Weights of a small image classifier.
Data: trained on larger renderings of crowded toy scenes, 90422 training examples, 96.0 epochs.
Rows from block 3 of a small image classifier, named by matrix and row number. Rows with one number within an expert belong to one neuron, the router's apart. Each number is 128 + 32 x the weight over its row's rms, rounded and kept within 0 to 255. All counts start at 0. Numbers have three digits each.
Before each expert's rows are labels from the 100 images, of 14848, where the router gives the expert most weight on average: "colour at peak" is the nearest of a few named colours to the mean colour under the peak. Only what is clearly more common there than usual is listed. The data: larger renderings of crowded toy scenes. In brackets: how many of the 100, against the usual share in percent.
# router: slot weights (model.blocks.3.mlp.router.weight, 64x128), inputs 64-127
# gate: expert gate (model.blocks.3.mlp.gate, 32x64x128), inputs 64-127
# up: expert up (model.blocks.3.mlp.up, 32x64x128), inputs 64-127
# down: expert down (model.blocks.3.mlp.down, 32x128x64, transposed), outputs 64-127

# expert 12
colour at peak: green (25 vs 7.6)
router.24:161119154130143097150109134124099144177153076108144147116084159145155092120131157118134129120137158173062096171073131128169099109155107103205173146184128129113159115069125060119155140101129082
router.25:101102119093132103098093065139141150118197155180098147139080141168136102108088171152140147122139126121091118151120115112200136060135087118144194163096158144089078111106150091080142142129148149
gate.0:053086215136126140168166128127051157162149139080130125123122136119176137150164143182077080172151095138079141103066144170146118082105075190119124133150093218131107140169143109100172131119152135
up.0:053130184161124109135145104114127087165128127082124126103143060111163143084143188124058170200157126130135137135116104130097141166110091212102098137153098109160099115095105135135124149079092117
down.0:140107129108075150091167115215115069077143132118107124118144153133159141103159071138138154113090154096142178150163175136111098177068118143062151153139118139113149096119167154203124159094110142
gate.1:092112140113152190139086159162134114068156114113167114135101088121076117110130060086158147150149114115158132110127171089098136178122096186092117180090142175127117110125146158164118157132047145
up.1:128077153101154161135078094141128118129177083117141199066135117092119136114122126164123135114155132104131087114164144079138148123191039150152171133089143170082134118108144081148124149128077110
down.1:127106103086132168157089131115096164116166114073148154173131135128068144171126138096162122119161087162152101173161138057152110145090159174191163080198116132072067179128156126131094099178135136
gate.2:183109115152158201107149094165110063187145119129158129087125162158086077143129154143135124113139126128062126134170103163163112159107139104200161175123150117086115122131130140109161160074161150
up.2:163123084121159154096149076146163042159161151134187125111164141130059093160131142123130146163159150159126114120187112126130124147115153066176164193113104110122103102133198146107124185105149154
down.2:141160146132164081118132120158094100101111161127037066146135141175154164167184072160119062128118117163117111133148195158100193145099144163196135138142103149120162088103143128162155091094096114
gate.3:075082146125122146101086057176090099110137172151172106114105128072151129138137142095178125142168083150095167138186103133136135127168079127075142081128105176217078151132138130120135135071171191
up.3:155131083131078111157144183075143110155171107156135105063115132135150116133122133206129119127143101092143109142126190108110131153166107118123145153088167121003131098133076155159137131167069082
down.3:099176114098147131178141139112077099139144153101122146068085166093071150193121099148156133176100108115152138150180133136157142151139124141168147136144173177105122101119150086130153121175152054
gate.4:110087117124128104118097120130129111176119138139092132159122154209132093145077147111111093180065113140130108041116091115089139147170140122148108166126137111114108129108148117083135156126048092
up.4:104099146133098129092116149147119148152087142158122144176095164166134094126073123080105111170109125141092107069126087137111154133159133112137072166100170135117116115100107119064122108143037097
down.4:056112084125130141135133090158189196103119159123131157123138132115174108076126161079113120070137176125096129091093107124155095101132130081097112105099153100173160137147160145174039102148096184
gate.5:130121114152130201084085141127098158162196150092089157166114104114116148130129158054124192086129127100122141121145117174129117090076102141140086162041113196101108124082171127076145159163090145
up.5:159147099146141134179136193119115112173109104142132139127197076080098142100120127109094136124118088091133147112138144146153116113136108093121102058090083103144148128130125099167075095144144209
down.5:137129134147126106070130075096130152116166128100118121137116133136157135102116145105198079164154213112090115097100089160142123132065146156120115197101187120127167122105121167128059130088107101
gate.6:205125103161123134121139081158147141162164119155108143135073164134075173096157137172180154071118138121163100141138079130144160124176121147115179133057095135099169111090117113142209159080162154
up.6:125152143084115144102094168126132161122144101139199119102102165137133065157157130118122143178225165159120143168090141132110135166086136102148086138177127115098134131133073122170132145110119123
down.6:158151065129116117158100183144099101161116120124175153122108099121128103116084089117132146127104094132113179175142115146132143105153120158138132133110104163175066146083111117092164084114151156
gate.7:117096150072081105089112130208140119058092195107133168103133174097169121118100139117069137116154066161130149184148129066141115146121106176126126160135130073160070119153107149104167188123047082
up.7:071052192143111193132129138069176140156117074095100134126153090104138184076160129157088141084173112094132105076159152141144170126096147119148080143152117119119101118124133128115113115144085136
down.7:082123138123118097197132166083099117107171040101124069139082133072123157144141178186086137106184123112173105173145151093140123165158131103150163109148125058097123121167170064165194151139163153
gate.8:120186132200091128104176129123158101149066160143089109134126103083165128110083094157203139111154072160134100142152172130160130074129091139148126061103137155111125150065233152133062146156141146
up.8:077124131130073170115124130154053125126147124123104146113116125156120141153065104172126102123195062118119107183152156122113104110142183129095204149115150116120191126119173143162159159211136079
down.8:169081145136126119124091136149157100097175119151152177079160149112129159168104093098057077153083083172138132149169203183100120137122122116064094095055108123137154119116139147156168132126146115
gate.9:165079114054130094154113149136184044114097101180114138156072111136104145136108121122103109124112136135103158123144126095092083155112138123080124199109115131131087059166129207178116116154139154
up.9:168117115121202157194141132096114081079174132075124156143123122135100079187167136164133107150133121151146153146136174083115177168092080150163119141159122117124087053178121155130139165058109101
down.9:178099216092174130146124151121056112094170111104120151095110136123135069078130120198129134162095127170134088086130122121132135085154116111125133091124130133113105160222039101132217193143180145
gate.10:063176164118103112092148192101125165165157111096132148095136158113133153116219141176133116134129158171158143189105076098111077148069108108130097101179107062122107118110180170130178106128131130
up.10:087150173120094119107145179085122179166168082103130142083148170120170153114196158189131092115146146156129149165110040095142092125065114094140120096164110088117099114097162134144183100127126127
down.10:100156110065123148117171162125141171158161115091147175102118155126153116064122206147106146131116178160112168127117119094166137141207145058112152136120175166124156162189109115112112147149085133
gate.11:208117141133172093122108128063149148121162140113136134097137147125176130161094175141159122176082170132077122101089140102150130129131139097129188103167099128117119076137103105165049147105093154
up.11:125196144144077154155129084158058158098111127132126122159058123121121069210108116126146125116115103156136164177133128102113147111102126212144118133090121152084121116069172163099214159134107142
down.11:105102131135138093131140114162175158155099081114135108173134143140105124111163159119093081125096150145091120142125191157113095163070126116131131195117085165083178066115133129109097095128086104
gate.12:089161132056151177169173192104102139133150177133109156208118166179167113117072128142118116144129089087080147108097143120180097120118152093112102121147195108115127150178096099070134106153127112
up.12:153172164132143156168138164199124126120148113091103144150102147145103039164144157115102120122103154100106103114081151178131099117132087082193059134113159116135138207183148121115140158130160084
down.12:104133055185125104132113101179189095111127140146107148136170170124076190161150112058116137158129104120189142114135158119112124110129110131097019098116132101178077152092145155129104134127147121
gate.13:132103136130153137043079104116157155097130188183165122103117167192209081067102139108154131135157110156110090170146115148103084120156107128149119142105118131125183125154121131133115140144114136
up.13:137161126136077116185168156148100101166173089136118081164125113087061171172148103100096187111085143096139154085131131117134187164116132159105140120128125141148091142103119111121160144112137128
down.13:083092167094117144106112139097112166145115129137125107166067090142095091129092190176204113102224125065103155113121123145142205122145116116147126083122106158153093089127139071158115134058148098
gate.14:125116113127151121185117136089139093129161105149132108146142154155109139145104121106133183146095136080135167082170090092121048144121126111111152150130108047140178133166151156079175193154085131
up.14:110104107097063095122121146151162111076125105138128094159165100086076134113120166087066126122113123154136187161161112086122115185119179098079157144153115117169096118181124212145126153131109184
down.14:087113138156094083088110135174117116174097153117098131130184138133124158184142123106089144083156125194164121136159179148129071105152173139097123165162114115183137136074122153146123139121117142
gate.15:088128109135158088122159123151097108163153099139202117076121128130096185134216154129123128172085174173071153144076116165105083105131112126083128107168096128104112123181121155160171151163162154
up.15:054133117182161084167168119091088110136162076122169134091127061163104186080172142128186115180069207127117150122079086119107112134169109109110137078136108099113155077167116139158121073128152152
down.15:124165187103120124054174111169155145148145118180137110118151102123105142154130165112114112176118140176122117125117153118119148164129159122096109144164143164115121174137101138138147249139085146
gate.16:128129091109125104182139149082136144111148137117095134143145152121132151160075077130173160105137168129134065112120123039190138122120152185143119133080140079119107201065190120136109107110082131
up.16:153122141185121191205135132108112120079140106110127113163110152081112068114084082142178160106140159083153111125210147054140112171118121180123130156097198075098150133124177144129092155104122136
down.16:164089099098097118133165077122190152060133187139133109103116179135135173127123162118172124102128133106114100110126144124107114179134193127103125123101127086079162156137132133123122109135100089
gate.17:130127103152157143117145178118158134075134177131102119167142083113154120114080128037167192163108152179075118061148117112133089097120097155150115104148104159141126141097165108121099105069158132
up.17:150152122114071154109105124122075125152142082084143125108114185141116112158172162187095128109126103056111136166109120159117147154106196084123133145146163101159126112162089144128181175181097072
down.17:117111131168167106140088163187149107141121091153153079163109123126133151155134129161123133158149093096158085117100144110093154145159116138146103151118061123124068152115101091133224056115089082
gate.18:146155119120112084116091124142118065100110147160131094135170066073090147200128118126105123172077114104171121119189150080097139159127085129126146098104101167173117097151111178143132138089082126
up.18:195135140144159113109127118120136139109164139185109144134138103101141115201127170179090132145139143083174108100134150076141149142133071119148149122111092150139068078184068155103106137104084089
down.18:159154126064163138096163063111095150096188135088130138112079119116107110113163133112158086115144154077112136129127126127100172179141074111140161133168185127117157074151151079174133137083085116
gate.19:105133102131122099168148086115116145133064144106150154130084138142075140081175104191143097167107119147116149111143121097118095095174149128118150113186156117080130139141099108113143117080135116
up.19:146157137094146105124105109148115110179118144121135154139149112096059128109166131131115137195066130130087205120086147113099161118115106095111131125124111174091077078126184102145126129096097149
down.19:106114148081172125148126191152129136140067181166116058171132091107156165095130156153156050129131113118072151067129117126157144105090137105126147071120106126109146151128163152139138144128142152

# expert 19
colour at peak: black (29 vs 11.2)
router.38:141152069093159130120107131133121118104128174129160112077094154136194091116096149099188137087142163159104125158123106112107071126121107120142099088061157137100150113087108124139099199107116107
router.39:145149108165096172131141081152151164114121070150124153065141193120177073152080141127171168130124163124101163116122101103149168106132109152155093118100159126056099170099125120092131120098127134
gate.0:166160071124119089108117113126053083146095129108140173055125120126112128181122118106129123108097053115131153120096149122144199142099128158088125077066111072167163137119110126153112136194119125
up.0:129136126132131147207148133092069085151123099130107141110152181124095091132155178121183145124145203057122101162090124094131133135134129106134136141135150070117177144167175074108161181115164104
down.0:088132163098124160168145107156131087140148104129139175079136115085132099155105180093144189122161155084136094091139087134191145147072154134133148091139171140139114195182147124121149169166144151
gate.1:106154157150131133138181148121068121096196121131155128143144169175110134154091117184133167121095203086085130170159083077170126134126106096106153125147116201123155095157035112130129118134116101
up.1:070076141079102145101087077115167140167111134159100091132066129169153114078109113090145149143170105103138165118116158111170130140111138196167072102145101096147117117126150139090102154118111124
down.1:145096147144149164122135112125105189134071209158131126103109144077089079168115104138160119120097148146113146175150101155132117068158081168135169137160188164075134124135092114087063165130095109
gate.2:152055150176153133101189100091099103202143116160110181157143111073109073148124176120171117132101127115108100153131128092157112120103184157160164075102129102132077151166151117136088135141066097
up.2:196116161083170117107087104119161146144155142158138167121149089093193081158150174156077144087168075093135175171153143122085131113111118128121139115067111096062109103166106144176103105155097134
down.2:055145054108091115084120155154135192189178130095089075159127112166159147197107116183134120127109171143152125129061095149145199123144146132118143188122164126102143164114138141139152096085122173
gate.3:063134169072124118151144146111106085119129169052126144142090088168152119060142094133175137119110152166137107123164126099110111204117092122122163111121100151143148114117149139151103175120106124
up.3:109125157077082100147128116152150092141173176125124114097122123097115152115137102121191088091102119124167088143149106163147157162121131159129168132068115184064123141128144107170126175129069138
down.3:090111144053125158094093197158166141094120156135127142103162144127158156160141079128085157117074063121087160142137172157089123139165171101093135099184067069123165150130143097112172127050142098
gate.4:136135083142118167127081075113113117175086151146111081088086162102168092110093147077165092134154128113148198103156097151168121103133218051113099142117158074133141151166132101079091122136136172
up.4:193088146118140080126164154139150108090120112145115188187159110161177150162131110086116108149104162078121081135074113156068195158102174177146116145150083107117075114096128122147109113174126113
down.4:106069147124140170188100144123057126160116058128201135137146067110156112061079148169131150125116158122135151153107115106167151132145172083115146132075193118116127176121106081088150187137179112
gate.5:194154114143142180169085141072074141124154109098125122158111105115147068140092163141103108067135151170153095179129136114114109191148112130165096182172131171093162091106140164113137156097177088
up.5:156080109080114148166119164110125141135159119102057166145131123141102130090123217185095170148131152153154146094128158094120089097210119130118129184115101133108132099136183097189115118132119110
down.5:053106133171067155125148090094145149159173182085084105138104174136161160113101175145157060069101132140128075120162107118112140121135160140179085128109187111144117106130157075102183107115158173
gate.6:076081172178136120114077115167143137136094111075115118146135145122156167112099179067112096097140091153057121157135085120117102127164134130145114139120134087214167154120156131151143115158140157
up.6:153185121155113125178150140167168160079180140134104114153126148131184140157147155149125139117199153126118128139158111116144110134084042128123106063141123187116110086093114168110128123060114128
down.6:142146118197153092116099146103157141082151157114146155102157183147063044170140109081090170133131153143105124142142117110083139108120084106110153114144130109163103052097158180138098125132098150
gate.7:109141185102122146100151137104116157167177122040139169108160094112107146102116137096089052081185080088082121098150136105139143090053148101136157166137156094170138079125154079168148159143120164
up.7:124151095164105098168121133182131085115087168166108104158140149127170123128175143172133185163072177161178112131111132146113127140184106163095104067198092170117092197143095149087116110091162088
down.7:109118106109110157118104096132138097106115103099122105123059129078140102114042164152156152165117116162152166142124143068128108125168135098136093167091177173137067140144125132187152187135153100
gate.8:068152077154096109107082082162112156090136139118125059128129156191145184138082092139157100127179146172189133100196103103158104147144148088146127134113106163131124132098121147135147101168055156
up.8:142130089098135100085104079169161114134137172111183172051099197119152091151103186137151144183133082114123112129125124119147147107117108071153107130118151100164106175149163110163191196053105156
down.8:113130109064100092108101141122220123209139108121112144142137100183101142099163142148120092038122097081109158114125148110100127135172117167119123077151118082145137140127129143161078086076112158
gate.9:164093120126107120162038067099103102156147185108156132069156108118149105120099158085122184161140101141157146167158126092082138167122162117112130128103063176118099182110139169056131162191122116
up.9:080159115121149131099116102084144169100086157119121102152109099093166116092141182084114155154128124115130104158107171145103114092073142094155082127169116193165108127144121162061132118128179115
down.9:110119134180116168060116114145162175173087081156171166134123131101143130085137136153069143112144146128145133067150121089119119114162133160131137148121127122148083116109093167075092070154131165
gate.10:127085124156091173101135128148139135126128098108095124086131138069127118154113098120095126170152064129152122106150150118131103176119050142184121124201140116138095135107144188110144152158119090
up.10:158090175128185106089079101153106169188167109123183149113158143125094159167138131156094152118036115169145136139081119147124135146120137159164166198096111141107134130128079049112116118117143144
down.10:102075130145106193105133113100172089090176186136150166113103164179150189134129158075176083179114061133097039168129116110155130155150139146152162110104141166071116138085153138073108075124146172
gate.11:190129174134151137169141117107044146187116168169121104126142165128136123095143088118124184105094139077137121113182099141111087105154162090099185099150133107101164128130183088085130163118112142
up.11:117097114143169118121137198140178056129061066147106154157148107110165108095098125134161080141131124130149147138126149137125078195087191122146067137103133111113115115117106174109105142128126075
down.11:150126111158147162133158057170118151178144142174109169101107096136126057067119164087163180100093155143074160118126074152138101125177113105145061123129127130091105088144170108109125135141153118
gate.12:135119074082128123122071120150115131168113210049132050142110141152080133151177159108179135080127155181134136138125104140134133165052105153182097128127112137149127107124135156140138150053157130
up.12:172145091094076184119111136109109123107174178125114100116087119108127042090112105067195176151176160123119164088165101130175153175098155108094130144127169157173131086156174091117148168104132154
down.12:100144104145142177104149145128197169133145116152135098151108139160151153113124142181136100144141117131116132094028163090126132155160101099148112123151094090069162166163164099122109051105083107
gate.13:104080126096135118142143183055141078104141147091122169100133094177170134124104087159110165182109149120090138099106163115105103110191156085133125093166171072122117169135085126172149110154086076
up.13:142174138155148143143135100146113184145105109112141094139109128100135083152165148116143079107154126124104180164141124134126112098066089106105151157142135103088217086140143180128066155139096126
down.13:089133137140131095143065157130126121137092127105103144132098094109169134091100151142162073099153137130104112164051062126139137122115148113127128135107226081066149159141113150130096141117093115
gate.14:171103113132157125095138140064131112160168206069104133062146063117159156118122138201090082126149129099146062150144150105100111165109128134137153162143116139143099111150093089124137140147133125
up.14:154081160120096177087176112139169158076118150131064142089170126081132134186137119145149107171158080116124132122144107114176148068091109148090129092107084127112095148086141134104135102082107155
down.14:144130081132117119120081108140118189139136168198136077067062111149109126139193138122189106130124119118060130114074118161137194163182124159146105121114133116083171153135165094074170095120101083
gate.15:133178186064082160088176135140140127143202076103163121124120146115112057133160132149112195131110108087209104136147143110082156119137093112148156133143104101081124117117159125090223167133121119
up.15:119121114087115094089098126108136141158143094125076132102138120102097130129129112158132131054026126142168177124067194094089123145163182118107156134111163070121160158147125142133071125136132126
down.15:087059166130169160151121131144154129112147127067115134100095125117120131126120196122157118151165086085140048084157131105133171159076113167197124137172131123085186138132145147145169152151127145
gate.16:046084157139063130179119146174108144125126183119127133166121140105114157084069082186134110091092223078123129125161095085176167174146113097084132130099159139089104224095111122093133114141126096
up.16:127140127097125108140117137153143128176125093149154115175159133106124104160139200169092139109169144194133153128136159079145121140114079160101136135168078156136081116111086145106161114100117076
down.16:125101137110170098234138171136105099140123137055132153149133112111165111121064126124149091155168135078096154161117186057112108155070129118065089139073092071089180120145096136124124144187140102
gate.17:172120130104140090173100145142193179126148093138055123141192143125106163163129121111044188062144090129144169150059175123132149115078118158152138106139099090138089077142141143189109106107124180
up.17:154085068139141092097124108166114137115093164114168134054167077142076205100178113091117096123115122137123150073176130132138095114152141149060154122191088106163135094122105125084132119085110126
down.17:166129139125195154159130106112109134138121189162106160158073115172108071117134102122168095117069110149070177110102158159105149113111102116155088074099163092123158190154080112164151186135111111
gate.18:180119131091160121075099120134165118159151137103109131159097173136166134130176126133118139109166099111146154097138135156152079107088116132115154130131090097152160095137090174152169137118101172
up.18:123228118106121119155108198136125101158166103157129142122137166196130117089144162185094116161140074107130138140131105168142145136163089149161154115131098131094171111159068053106123115143190167
down.18:165058068116109140130076141169097135124104129120155144118109106101123140122070050116150114094119176158133115121138164087112138096150057143108129119123123147085157161091125126110094096152134082
gate.19:143127132137161106141190140149113115048126136141140096125138127174098174102099087170136116155070218131151070120133097086078099183154169135114097126186168161157130145151056145106087106108163100
up.19:161192127184129122172143177099063175133114172116130139114138117142142128100151144176141174154134190080115194156111080175133152145063078106125113089125141111050149103150143121177081133138117166
down.19:066120099112085177133116092148115202145157131127135113154150100084121130129143132144111160071168086139178107071137129174177128149127150026154116130082114146132106133128184104137174077182138105

# expert 26
colour at peak: black (39 vs 11.2)
router.52:101138171131068160096089115103127125103135158140161099165042139130113094155158100101209155100114166108125122161113077154127091150089167090107180107143114116082174119101143142090166169117142146
router.53:106103169117114182069086107117142122115186111124162129145049092157100065129072136093112160125142117146141120159153090105156088194093128105156169153152122087167154071156120128112161177110125124
gate.0:064103171097151129189133128128155094153106156065126132128143116112118151148117171127117152115143039148140127090097124186146108145092157145136153137089144173160163148168155091139127159108188111
up.0:128147124085127124155112151171175080080136143093148080108087139145126110156139219109205100201102140102092077091069113163163145172113159105089157080144129153110137132149120132090150108077126111
down.0:119196062147155138123217103137136123094091188068151075124071111152142158192112080130151132180113155103108117123106139119136142124098092156125111126154155118103134120091142107107120104170108071
gate.1:057139134117101114118071145117155103168145203112112112166121115143118146097162124098106103129174053141061075116104139165145090115181135162095120095185144126160136157146158086188164102155115152
up.1:098115140125142113096094125163160093211153139107126073129146104166108147102179156175115108129111090120111078118074128095109115120156176104082062098180117189131159174103154118139157073157112114
down.1:123143102166116158099131159137085100144118142099118164107179150138137096121078075178143103121130178158084104141106154124156114121162150079057120097116131163143158142179164103102088103105117138
gate.2:127110134163136158144163178116089151183139172110096149177150116099099154138193144128057153119157125186089132122047144099145094086088179093074138088139105123153150117130100087109159096166153107
up.2:117138130139027134140099164155116109162105129074151107110133119130136078062153182119169122107106180103133129067132099126135085105125143160090126156213151132124154075101084120050127144091188156
down.2:070107108104084138120115112098080133158103139115150133093150157148065124128150156154134121110119114153152127190135118102163154108203183104140128153121160162127120116143170106105132104139178100
gate.3:134185073060153102153103139100134116099084183167098130158131109136107143160159114137140108104138178102120140138119125193134133107138129162121134101081126124083197118131123134147085141088153125
up.3:071147170139182107170163134121156113075134156128131166181115082146119101119156138176126134132173144038126086172145154150081113146159097110121169092109140112098195092170122122187055164118162048
down.3:135136145125131137095148143106151125156122153112118154158153136085124188133101137135058100099092181111111073166145183150095159169107098146145090124172221091124100136107168068132140065164111133
gate.4:135076157237151116114135142154115104185160116092109106134120110161128200141102085193120123104142130115116095152104107122157153137155163105145176156143090185099098140081095147124194153124175091
up.4:130111097113098173138111146158173176097108168124129141157143177127114129142129153132140119093117099132111134153098112190058154136117125208104120143103084121142163137125217157145113124079116146
down.4:145155103083129140166163089120113099134123148107105226122158138145157098113061168129161096143170190121118129166129088124141120138128142110145128108104108065111103160171172118117089080140080131
gate.5:092196118159148078125149098086164150090084165165097108093136069097203159132123136158066163156131146130163172111160136098125147081174103114143103065118132136144127145095032080063089117151112139
up.5:062168130178151125131124106122159179090112163134116151142156110108099215206128111180085154145196164088141147119165121140107131132103122107127105122137099106103151173085064048080144107185110149
down.5:122160130132095125120112087129168119093133085216173069175120121223079149132183108099135173109081140165120122151119151184099119142145121120153143135142135141142172141063160144110093115071131093
gate.6:127192143124139099131136077143132115139096151110110166111084080156124114123146148110161161107093144174141120100081143172096112166130165091144146118187176132110112107079120105131135130128115037
up.6:116122101054143136084152147084125155105147110174132066146136153106137096100096110114119147179115137112161182168138130110105117122138124155143126145054115104133153158142178135091107176108137176
down.6:097171154096114110113144109166161116139191101171084209154091200122111120117120198096152154130115153140142126177126065120085075181127125095122062137114138111092145185138129123131139163135175127
gate.7:116110129168174093115143176169087103152127156153140113136094133104104148125189126169152159083150130126137102181129145126144084123082106180145183063106139138108133164093098084141105208104149153
up.7:147160149150132175076113176123108110171113170210072158119164156115140160129132119044138134127160166127068093093171135173177121153109103154155100133112175133143122128142123089067137111093091146
down.7:152130146112203054092067150104109147146157116135170081166125088095137144130135138139143107128087114149114192138149136090144150114115112113134132102153108136137098077083128108096124109141165185
gate.8:169177111139080098129090212092154106078119168172060099098212146117161195162153112126111121187152083171096101124175141126141137136101156122139124088146083144130115122117073158125162082146126191
up.8:113233072113071094140139178125135120087089200157120123106170171112134174145234119131180122171141123158103133154105096141120125125106122124085101048134103132112115127093113164123173103137098131
down.8:180123150060151099098135110113107171164127116135126163154146114110095126090125148147110131159142128120124193108113104091076121127155075100082079125150130131123152124133152121148122094177051096
gate.9:151110120100066112229086130076168148123160082079113135079141147122133125095136191128093118131187121138105185127103158114195076124157071092125134167155153162113119100189062112113155113114134122
up.9:054155152144121201127152112140092140149123141101126139143146102120138049083095153103145187114160107127131165064103094114168114083110136186153087148131172138147192152161226104138137110115132127
down.9:178087111140123137134122089104112143111151140129145183087148142126157090103063144137137141113161147154134122169099115167130132185187164121123148114098152084112138110128123156174111118108040117
gate.10:115108117133122171083112134170133161109116109105095175133076195128107156183135108128143174142105115148091075063139119156171117083080095177145104158107147089135143047123122153091133159048127163
up.10:146181081098096113091068181144109191109130155122067187116111119129123111100150098155162180124088160097137112128125159163151093139107115180118117109119146057090140158123089144127067185078103135
down.10:126114138149134099067113145158165149127095127153148075152176068114157139107114174136062126125168118126100166114113137100150126142126116113108162161163151068161077110162123063156133069107105145
gate.11:113134119176129195147148147128094145131131136079219136136066171086075146165200134182100085117153102121132121143086120160117144106113086130101129120123148121062088134112143214144146099098164179
up.11:084143147125121165134182136091123146133101146111170090139127166096167129163135127138111014170165076153165123096112111142132154171091154131101125157125121130140140104152107111152131089136141156
down.11:116179094115212094184123182122160103106114111135140133150154164107115094047136122103156155098116189097122143136155130103118144112167093151144090129157116130150157106102147157045115144118071115
gate.12:117143149069152098092082090081161134129129151147113150144139093152108134128107120109033131103209087151137134129168204149109142114145098148141124131145090088183116083167074044134172118175136124
up.12:176074083145083145124097181154108090146135109116112093105132092089066131105116184126134107114098131101133071128119120070135135168121163114127164142131147163100120111128155217139133103135095142
down.12:094110063152156142105121138154187095157118133087098156092094125133186120081108129081168117101113139182142129173141126099168131138109159169083072103136122127116083133164106135081084122156156136
gate.13:133119170092126103102113127151139113130203130118096119159175147162085218148137128090062139155133135104151075106077149124092108108149137123082109148122059127135124186096138129121117148201140177
up.13:177189095144104133216141149093143167176131125176135147093190175090123129160134122103127177107098111128089154168194098136116093142113099156133112108144120140100118125101144115060125219098110143
down.13:146099168123131141103137090147101159165149083173097101121087083117104142162161099127103134099099101081127144151094083164062104149154175106093143097146069106135134094105148129176132024130129120
gate.14:173075151152128105218091120122117150170141096115088159085118133087156163121141125114109133140139123169068151113139125153166142100117044131177138109163169154125106163167129127177145118139129141
up.14:173099164151148114181103143122152133112157064126072093100137131096154178174112116110104099184114144184108096129149074105173154127105099136117162099156126162130134164162102118143166122154111140
down.14:173147149141182126127129163094159095119098179117086089130073144136137119165155111100109145204067163135090102105055150139089160151056099186114134123167111105117149135158148153128138163140110122
gate.15:112117132141166162135189040120164107193087120072054170111128148098155080065113153122114174142156079100136153079133142169153176109112096159165104200150140172136069100175192077115125178108164085
up.15:129109172114134105117110148145081085130124115163191110185102145143079125185145087175132062098089088138141111183101115119113114122116157127134201100102120036068131166070118164176164162080158143
down.15:068036145118151143097119150141136129133159115142176170124094109139163131072116079108107135105160040137146130192202131137118126141130152114156120089179147122145062156130148091098131163138192158
gate.16:129126099091134139139100076133117213092127125131159084132129150148101117116086186114130088128103093146125193053058143157157127131119115098087119172122160136117098115152169142135109120155090198
up.16:137149140087155088144129179122139079171153119137123143128171123149110092108107096123113106133144150060093143179174146099164124088111095102123105104143144166126141094172126065168106095146140149
down.16:048146205122113135161095093132150141057091104154098110145159183131126130093174153144123141165120137097147145107124117172146126140095114133106104195099163080140090098146146157100154107101145097
gate.17:157076164127123130119113126158152187125131108113137152092172141127099194115167176124127176126140104152102129100114141124098129051177167108142065112195126076138080193104129080184086077185164123
up.17:104141173105117169144093109130174187120159145102152136120100196168070113161144174101164188114151102112090135147104103137144114091096143120128117114109143031133154119117168102165083104121146184
down.17:177091139101164111124086154144105138161148126110123150140152147185115108105084129125092123098115133112038144102115178089135128139158100103107157108142074128113169122149120143142102183123107189
gate.18:131069102141152132095145160165136096131183144102139191106128087123098140137070133110137094140102088143090092148093098132134180136068065183158173127089107138156041097150143145131192124124119115
up.18:073162101041084102111096066143101177140146149120161122120105194178143073157137107123168158120108133044172147155124114107203125161144160120102099079140163081102153173116094145122106193090155115
down.18:087156082149110094171139112066073085147110111143077063126089150194092088151111133125193117178121098140125136135115093142180154076130144092150094154144174110139116137108176161101139170090155125
gate.19:182115145111196126181077113068165193134173123068104084092167094188156144106144162181100131163138099165095097148055130066103120175114123110084123135136112141128125159154102056145161027157121100
up.19:120102151141189094163066128145148165086159157074144085130147098197100165105140127146168177129110147129123082143102085126067090139091130101114100100099107088110176185120081106147152100157152076
down.19:180143131101119129110097137171046117129133106146142103200176058103092157160136089107105106203159107129151128124170097103132142088105064126133148135133140166147139157128145125122122173129159100